A small waveform denoising autoencoder, trained from scratch: 12.4M parameters, adamw at rate 0.0012.
Rows from block 5 of the decoder of a small waveform denoising autoencoder, named by matrix and row number. Rows with one number belong to one channel. Each number is 50 + 10 x the weight over its row's rms, rounded and kept within 0 to 99. All counts start at 0.
After each channel's rows are labels from the 100 clips, of 14976, where the channel reaches its highest value: "loudest" is the band of the loudest frequency at the time of the peak; "responds to" is what is common among them. Only what is clearly more common there than usual is listed. The data: simulated sounds of rotating machines with and without faults.
# convs0: first width-7 conv, dilation 3 (decoder.decb.1.1.convs.0.weight, 128x128x7, each kernel summed), inputs 64-127
# convs1: second width-7 conv (decoder.decb.1.1.convs.1.weight, 128x128x7, transposed, each kernel summed), outputs 64-127

convs0.7:53 45 74 48 65 48 61 60 33 52 69 45 59 66 63 48 44 56 55 57 49 43 61 53 57 33 44 50 59 54 65 49 42 49 46 39 38 36 42 61 65 64 53 48 45 58 52 50 49 52 52 61 51 52 25 56 59 49 53 42 40 45 44 63
convs1.7:36 63 42 56 34 44 59 33 69 45 33 50 48 33 46 42 47 52 39 55 50 49 42 57 50 40 67 54 36 57 40 48 67 44 57 46 61 46 52 35 45 45 34 51 34 40 54 46 42 30 41 43 47 53 49 44 55 50 50 58 46 48 53 55
loudest: 500 to 1000 Hz; 250 to 500 Hz
responds to: clipping; text has "clipped"; gearbox

convs0.113:64 49 52 35 62 46 40 60 52 73 58 59 66 55 52 63 62 49 49 48 52 51 51 40 55 32 29 54 51 37 53 64 59 38 75 73 59 52 47 59 38 50 61 54 55 47 49 46 48 63 68 62 56 43 65 59 52 49 59 43 49 37 74 50
convs1.113:42 60 42 62 32 48 42 52 47 33 44 48 39 58 54 40 48 56 47 23 50 45 48 64 35 61 62 44 45 42 45 34 49 68 52 43 56 45 57 66 46 47 37 50 50 68 44 61 41 39 51 43 30 43 49 59 36 48 50 45 44 60 32 41
loudest: 250 to 500 Hz
responds to: clipping; text has "clipped"; gearbox

convs0.64:43 35 50 47 47 37 48 57 62 51 68 52 42 50 57 58 53 44 72 49 57 50 51 48 61 60 40 55 70 36 61 47 46 61 43 39 53 58 40 52 51 55 55 53 47 47 49 59 42 57 58 47 56 63 65 71 36 61 61 66 70 45 43 68
convs1.64:55 50 47 58 47 57 52 61 42 59 32 47 56 43 44 42 40 48 45 41 46 69 53 55 39 46 36 39 34 54 46 51 57 40 61 51 58 48 60 52 43 56 51 50 53 53 59 48 57 38 45 57 50 40 53 36 55 56 60 47 36 58 50 37
loudest: 500 to 1000 Hz
responds to: clipping; text has "clipped"; gearbox

convs0.114:56 60 58 33 52 32 54 45 45 40 52 55 25 56 45 45 29 34 55 56 57 63 54 38 31 55 43 30 53 49 65 44 64 45 58 57 36 51 57 56 42 43 41 44 51 51 52 47 58 32 51 49 50 59 46 62 37 44 35 67 26 57 65 39
convs1.114:55 51 32 66 63 52 57 40 51 38 56 41 59 56 60 63 66 45 54 51 47 26 48 52 38 44 62 53 47 55 38 49 29 48 44 38 56 39 51 45 47 51 44 50 54 60 46 41 33 65 55 55 31 45 61 45 54 69 66 39 56 39 47 49
loudest: 500 to 1000 Hz
responds to: clipping; text has "clipped"; gearbox; muffled (low-pass)

convs0.44:44 59 43 40 26 40 67 38 46 48 32 27 42 38 34 65 37 52 39 38 54 50 53 52 43 40 46 58 43 41 61 39 43 65 53 43 37 52 41 55 49 44 28 60 47 39 40 44 41 42 36 42 59 58 86 43 64 41 37 44 51 57 65 54
convs1.44:50 33 55 51 56 52 38 49 64 54 57 49 63 53 54 40 47 33 53 75 41 39 45 63 62 62 54 41 63 55 40 67 41 36 58 45 51 56 49 39 36 54 54 47 30 74 46 55 55 50 42 42 47 53 44 43 37 61 59 58 54 46 57 53
loudest: 250 to 500 Hz
responds to: clipping; text has "clipped"; gearbox

convs0.86:52 49 70 53 47 47 50 46 53 40 44 53 44 54 65 51 31 55 49 66 54 51 39 21 60 46 42 54 64 74 38 39 47 67 56 49 62 42 50 79 57 41 49 54 59 54 44 50 45 56 50 36 42 52 57 47 55 62 57 57 53 61 55 55
convs1.86:49 50 46 51 43 59 41 67 53 60 53 53 59 40 46 42 62 65 48 59 57 57 56 74 49 63 63 48 35 40 48 60 55 37 61 43 52 45 41 28 38 46 43 61 40 40 50 51 47 40 55 70 56 49 52 51 52 55 44 39 40 46 42 48
loudest: 500 to 1000 Hz; 250 to 500 Hz
responds to: clipping; text has "clipped"; gearbox

convs0.37:59 38 29 47 67 38 42 58 61 56 70 50 57 63 47 73 65 47 74 38 60 45 52 57 53 54 31 50 60 51 59 42 46 39 59 59 48 60 41 59 51 49 40 49 41 49 47 51 62 54 63 49 46 56 39 55 26 58 56 50 62 46 32 51
convs1.37:50 57 66 55 34 67 60 66 38 54 43 65 49 50 54 27 23 56 39 44 42 74 32 50 54 34 49 31 42 40 37 39 55 55 62 44 61 44 64 70 49 48 63 59 56 52 55 47 48 44 52 45 43 44 35 62 51 45 48 43 29 63 62 44
loudest: 250 to 500 Hz
responds to: clipping; text has "clipped"; gearbox

convs0.34:59 43 42 36 52 40 62 65 42 56 49 44 48 56 51 59 53 54 61 35 51 34 55 63 63 42 42 56 59 54 62 55 34 41 40 51 26 55 21 36 65 59 50 59 53 53 45 56 56 58 66 47 41 55 51 53 49 55 53 46 55 37 36 56
convs1.34:45 59 55 46 47 60 42 32 51 61 47 45 58 57 45 46 51 53 26 61 47 57 33 49 48 50 47 45 17 52 41 52 67 50 58 52 55 49 59 54 36 49 64 52 50 34 44 44 46 43 40 40 61 60 56 57 58 38 55 59 31 60 62 50
loudest: 500 to 1000 Hz
responds to: clipping; text has "clipped"; gearbox

convs0.0:42 48 65 44 65 46 54 55 56 45 36 30 42 34 41 61 43 44 40 54 39 45 53 44 30 56 41 37 32 52 49 39 47 42 46 61 42 34 68 46 54 63 47 39 53 55 43 54 57 52 35 55 62 57 36 46 49 41 51 60 44 40 47 53
convs1.0:49 53 33 59 58 59 58 42 43 49 40 44 44 55 53 54 37 40 61 42 66 56 42 56 53 35 51 37 53 58 61 52 58 44 45 34 47 44 40 51 46 56 25 48 52 46 48 40 39 38 50 48 42 60 68 33 60 57 55 55 43 44 48 53
loudest: 500 to 1000 Hz
responds to: clipping; text has "clipped"; gearbox

convs0.76:47 56 55 55 57 55 47 59 32 50 78 39 52 64 54 47 52 45 45 38 43 59 50 43 58 45 45 50 58 39 64 43 35 65 65 53 57 52 46 48 57 72 57 48 51 46 42 33 61 54 47 51 67 46 60 62 47 61 53 35 45 41 73 63
convs1.76:45 55 34 59 48 35 43 44 58 50 24 58 47 49 55 54 51 52 55 38 63 30 47 50 34 45 58 41 38 42 42 47 57 64 54 54 57 46 52 65 34 49 35 48 55 58 54 63 47 55 60 51 31 39 56 61 39 36 57 57 43 53 41 43
loudest: 250 to 500 Hz
responds to: clipping; text has "clipped"; gearbox

convs0.69:52 38 64 59 55 39 40 57 55 44 60 68 60 45 54 62 29 47 61 54 36 41 50 50 53 52 39 69 63 66 50 55 49 58 54 56 48 56 48 42 54 66 47 41 42 63 62 47 69 35 43 55 65 48 47 60 52 50 51 58 45 56 69 50
convs1.69:54 62 38 65 51 62 49 61 48 50 54 56 44 57 55 45 58 58 52 50 45 53 49 55 45 62 58 26 45 29 48 49 46 46 62 53 60 38 54 60 55 52 45 67 58 59 64 46 26 59 63 59 35 57 38 65 42 62 61 41 42 53 40 36
loudest: 500 to 1000 Hz
responds to: clipping; text has "clipped"; gearbox

convs0.115:50 27 54 48 48 40 56 37 44 50 42 34 50 37 34 34 43 47 52 39 40 62 54 53 39 58 51 62 35 47 53 35 42 32 46 34 46 47 52 47 41 48 54 53 58 37 40 50 51 43 59 40 50 51 67 50 56 41 58 40 45 29 59 63
convs1.115:55 58 49 57 52 47 47 47 59 59 55 52 40 58 61 59 65 70 45 63 56 28 61 43 38 43 47 41 55 53 52 46 45 61 33 47 50 27 50 55 71 35 49 52 54 51 61 49 57 64 44 57 54 51 53 47 56 31 34 55 66 60 43 42
loudest: 500 to 1000 Hz
responds to: clipping; text has "clipped"; gearbox

convs0.32:47 53 38 43 48 60 41 53 53 63 73 49 37 50 73 56 56 46 58 46 56 58 44 49 59 58 38 56 56 52 55 49 60 66 62 69 57 55 51 50 51 57 58 66 56 48 40 51 73 44 44 36 57 54 66 42 23 59 53 48 37 50 43 61
convs1.32:46 53 41 65 52 49 49 63 55 39 38 59 53 43 36 45 48 42 39 53 43 41 32 57 40 50 64 38 46 45 46 50 42 52 67 34 56 36 41 65 50 51 58 40 29 52 53 46 38 70 55 54 24 47 42 65 54 54 53 51 46 49 52 41
loudest: 250 to 500 Hz
responds to: clipping; text has "clipped"; gearbox

convs0.96:57 49 53 32 51 38 46 42 61 54 42 51 40 51 39 50 54 57 57 30 47 52 51 61 46 22 61 56 52 44 42 48 46 35 56 45 36 42 53 50 49 29 54 46 50 38 40 45 49 45 57 60 55 54 72 55 37 34 43 52 40 32 31 51
convs1.96:38 48 38 50 54 56 46 44 44 34 74 42 44 63 53 47 43 44 50 49 51 35 44 31 47 63 35 42 44 51 63 44 34 53 44 58 54 75 41 40 47 49 55 31 43 65 39 49 56 59 51 62 42 43 57 45 50 45 49 44 60 60 67 41
loudest: 500 to 1000 Hz
responds to: clipping; text has "clipped"; gearbox

convs0.28:56 57 54 54 50 50 58 55 49 42 51 52 47 46 50 54 53 55 48 47 53 51 50 43 60 34 53 41 54 43 55 50 39 06 64 53 48 51 50 38 46 03 32 49 56 48 63 35 42 47 54 44 48 55 14 75 48 54 51 47 47 42 45 51
convs1.28:49 31 53 53 57 56 55 49 44 58 60 38 60 55 45 53 51 37 56 36 63 51 57 52 58 59 44 48 39 54 44 53 67 75 38 55 48 59 51 52 45 82 43 56 43 60 49 60 45 41 53 46 46 51 77 30 63 50 66 45 37 53 47 50
loudest: 500 to 1000 Hz
responds to: clipping; text has "clipped"; gearbox

convs0.10:52 59 62 50 56 53 61 46 48 48 39 57 37 42 46 53 48 54 53 33 53 50 53 51 45 53 52 59 51 49 53 39 31 20 49 51 59 41 49 45 71 24 47 32 51 40 45 47 58 44 48 48 34 51 35 70 53 41 48 37 56 33 35 54
convs1.10:56 36 53 49 60 47 61 58 42 55 72 36 67 59 47 55 54 40 56 42 49 60 50 51 61 53 49 51 45 60 32 54 65 73 39 51 58 54 51 49 44 82 46 54 45 55 44 60 46 47 52 44 52 48 73 44 55 57 64 48 42 51 41 51
loudest: 500 to 1000 Hz
responds to: clipping; text has "clipped"; gearbox

convs0.65:51 47 48 36 44 47 50 32 55 63 51 29 44 43 61 56 52 47 51 46 57 41 38 59 64 63 41 53 49 53 50 45 40 62 39 54 41 36 39 54 49 73 54 66 53 28 51 47 40 61 43 58 50 46 18 31 28 44 54 53 49 51 22 46
convs1.65:51 49 60 51 49 49 57 63 52 58 45 49 49 31 41 46 47 52 46 62 55 55 53 52 57 34 61 60 51 56 48 55 72 48 42 47 59 45 44 41 59 47 42 34 42 47 48 55 50 52 42 42 50 57 51 50 71 45 45 50 56 44 45 60
loudest: 250 to 500 Hz
responds to: clipping; text has "clipped"; gearbox

convs0.11:62 45 34 53 53 51 62 54 37 52 61 50 57 53 46 62 56 67 42 42 47 42 49 30 50 52 38 62 42 46 52 47 45 53 45 59 43 57 66 53 48 54 52 46 50 63 49 38 50 56 46 55 67 48 64 47 59 66 70 48 50 53 68 56
convs1.11:40 46 53 48 49 47 35 67 66 44 43 67 34 50 64 44 57 45 48 46 46 54 42 61 49 50 65 41 47 53 39 51 61 58 67 43 62 47 41 60 52 51 37 55 47 49 57 67 47 42 66 51 32 48 45 66 38 32 39 42 52 53 28 36
loudest: 250 to 500 Hz
responds to: clipping; text has "clipped"; gearbox

convs0.48:54 54 61 45 45 35 45 50 57 62 44 59 44 32 44 47 31 62 48 52 55 42 58 35 43 44 43 53 59 51 52 49 55 44 44 60 43 47 43 39 27 48 42 38 51 46 60 55 50 49 47 55 36 43 27 40 47 38 51 57 53 72 65 45
convs1.48:54 45 27 67 43 59 43 75 48 47 55 55 55 58 53 51 70 46 42 48 45 43 44 53 47 53 58 26 46 48 39 42 55 59 51 58 58 44 62 77 44 43 48 63 43 54 62 43 50 35 54 47 51 53 49 71 33 56 62 28 48 49 29 48
loudest: 500 to 1000 Hz
responds to: clipping; text has "clipped"; state: normal; gearbox

convs0.21:58 47 42 54 46 63 40 43 48 65 40 55 61 61 32 13 53 37 56 38 58 41 42 41 45 53 46 41 33 40 55 43 55 57 46 56 52 54 54 71 52 40 66 49 48 52 47 35 53 43 50 52 38 36 28 60 49 43 35 40 36 51 53 42
convs1.21:64 57 52 51 67 47 70 43 40 32 58 55 52 52 53 67 53 56 49 52 55 48 50 59 44 34 56 32 49 45 59 44 32 46 57 55 54 43 56 48 49 48 36 39 68 73 44 59 65 58 44 44 43 56 40 48 42 56 57 43 48 48 44 66
loudest: 500 to 1000 Hz; 250 to 500 Hz
responds to: clipping; text has "clipped"; gearbox

convs0.67:45 45 56 53 51 35 46 55 52 46 42 48 49 39 35 49 54 63 40 50 50 47 55 43 42 43 37 60 31 55 54 42 38 49 40 50 39 54 69 41 61 40 64 39 51 37 62 50 72 56 59 51 72 49 43 55 41 33 55 68 35 54 50 61
convs1.67:59 59 46 57 68 58 62 36 42 49 47 40 50 67 70 57 39 35 57 38 54 46 22 57 48 43 57 31 47 49 56 45 43 49 51 41 55 47 50 59 45 52 44 40 55 68 39 45 31 45 50 50 43 53 64 36 43 49 54 52 49 49 50 46
loudest: 500 to 1000 Hz
responds to: clipping; text has "clipped"; gearbox

convs0.88:70 40 43 61 41 54 46 47 58 61 61 51 48 47 63 56 53 36 53 38 58 39 61 49 51 39 36 59 52 45 60 59 43 58 48 46 29 65 39 51 56 82 41 38 67 37 38 52 52 67 60 51 58 55 47 66 59 66 51 55 56 38 53 56
convs1.88:46 67 45 43 57 45 59 61 64 55 39 51 44 43 46 44 53 59 43 60 33 50 33 54 55 48 58 52 40 57 30 46 75 46 57 43 62 30 50 59 42 57 40 55 20 50 55 45 28 39 53 32 47 59 55 51 37 43 44 58 40 54 42 42
loudest: 500 to 1000 Hz
responds to: clipping; text has "clipped"; gearbox

convs0.5:52 59 30 59 53 56 34 40 45 42 73 29 57 75 48 45 55 53 37 66 41 37 44 37 57 56 42 37 46 70 46 37 43 47 20 44 47 34 54 57 59 51 51 47 37 60 48 51 38 52 40 40 44 44 38 50 50 41 55 51 73 58 31 58
convs1.5:53 43 49 38 47 40 64 43 45 49 28 59 48 38 54 50 60 37 54 32 57 74 42 56 49 36 52 71 46 40 56 53 56 50 66 58 58 64 43 46 27 45 52 49 71 32 38 56 43 36 54 52 51 43 43 44 49 52 36 45 28 43 49 53
loudest: 500 to 1000 Hz
responds to: clipping; text has "clipped"; gearbox

convs0.121:48 41 49 52 49 55 40 54 46 46 66 16 37 37 31 63 53 57 72 37 45 42 55 36 62 49 41 70 69 45 55 44 39 68 52 54 37 63 48 57 58 58 28 58 57 50 41 47 44 42 49 57 55 58 67 55 64 44 54 31 48 41 48 57
convs1.121:56 53 57 56 46 43 61 48 63 66 36 63 51 43 61 42 62 60 36 72 50 33 63 58 38 44 59 33 47 51 42 55 65 59 47 42 54 16 49 60 68 42 60 57 41 47 76 47 51 60 50 39 49 52 53 47 52 43 51 56 57 62 41 38
loudest: 500 to 1000 Hz
responds to: clipping; text has "clipped"; gearbox

convs0.61:55 40 55 41 60 55 54 34 54 46 37 60 61 51 38 43 40 50 56 33 63 48 53 61 48 56 36 42 51 46 57 51 58 39 55 45 49 64 59 62 60 40 53 44 44 49 45 48 61 48 52 37 56 61 33 45 54 30 39 33 35 31 44 30
convs1.61:61 52 39 58 27 58 45 48 48 40 54 47 47 55 59 45 53 52 47 65 37 33 52 44 62 42 61 59 53 44 47 49 36 52 58 67 50 32 51 41 31 42 46 64 46 66 41 54 41 53 37 58 49 32 39 62 46 68 63 70 53 61 46 59
loudest: 500 to 1000 Hz; 250 to 500 Hz
responds to: clipping; text has "clipped"; gearbox

convs0.116:66 23 51 36 59 36 46 50 57 43 61 58 53 40 47 65 69 44 53 44 27 60 48 50 41 46 35 58 53 36 53 58 41 62 53 44 56 60 38 43 60 62 42 58 44 69 34 47 54 45 40 38 52 50 48 50 47 46 42 36 55 48 53 60
convs1.116:34 61 53 64 50 59 63 45 54 64 42 45 39 54 39 42 36 41 48 53 73 46 45 48 51 48 55 14 50 61 44 50 67 46 43 44 51 43 53 56 52 50 47 40 47 39 58 46 37 43 52 64 49 49 40 51 52 45 59 68 36 58 50 44
loudest: 250 to 500 Hz
responds to: clipping; text has "clipped"; gearbox

convs0.35:52 56 44 52 54 44 58 45 53 48 54 64 34 53 34 43 46 62 37 53 58 64 65 41 35 58 45 45 57 51 51 55 39 42 54 51 45 46 31 56 67 59 50 49 50 53 47 79 59 44 36 61 45 39 19 46 37 42 08 58 32 58 37 60
convs1.35:42 40 43 61 40 75 41 53 43 55 45 39 73 55 55 54 52 33 57 35 60 48 55 48 64 51 42 39 49 47 49 53 64 60 43 55 55 52 63 54 36 53 38 61 55 67 50 53 62 35 54 43 49 44 70 33 70 70 79 42 51 47 52 54
loudest: 500 to 1000 Hz
responds to: clipping; text has "clipped"; gearbox

convs0.75:44 39 42 39 46 56 39 52 50 66 45 72 58 51 50 53 50 57 54 43 53 62 58 26 60 32 43 55 64 29 46 68 57 40 43 52 48 55 48 48 62 40 54 73 68 53 53 43 46 58 64 56 47 36 74 50 56 71 48 55 45 47 55 56
convs1.75:56 49 49 63 50 42 45 61 58 44 50 48 38 40 44 39 45 48 41 49 43 49 37 59 33 61 66 43 44 61 49 49 50 51 56 35 52 58 48 54 55 49 56 38 28 47 52 66 55 40 44 58 44 56 54 53 27 33 47 44 57 53 38 27
loudest: 500 to 1000 Hz
responds to: clipping; text has "clipped"; gearbox

convs0.82:40 61 44 46 49 34 41 44 62 56 38 20 43 72 47 50 47 44 58 30 51 45 61 47 41 70 47 52 54 61 37 36 41 57 44 64 51 54 52 62 54 42 57 51 56 34 44 40 65 44 53 43 46 55 55 62 48 44 55 38 44 50 45 48
convs1.82:45 38 43 50 59 55 40 47 43 39 65 52 57 54 44 44 34 36 51 47 43 55 35 48 58 51 47 67 45 45 57 51 49 29 72 53 54 65 42 49 37 52 48 56 48 62 42 54 40 43 53 67 49 41 52 61 41 64 43 56 47 45 68 51
loudest: 500 to 1000 Hz
responds to: clipping; text has "clipped"; gearbox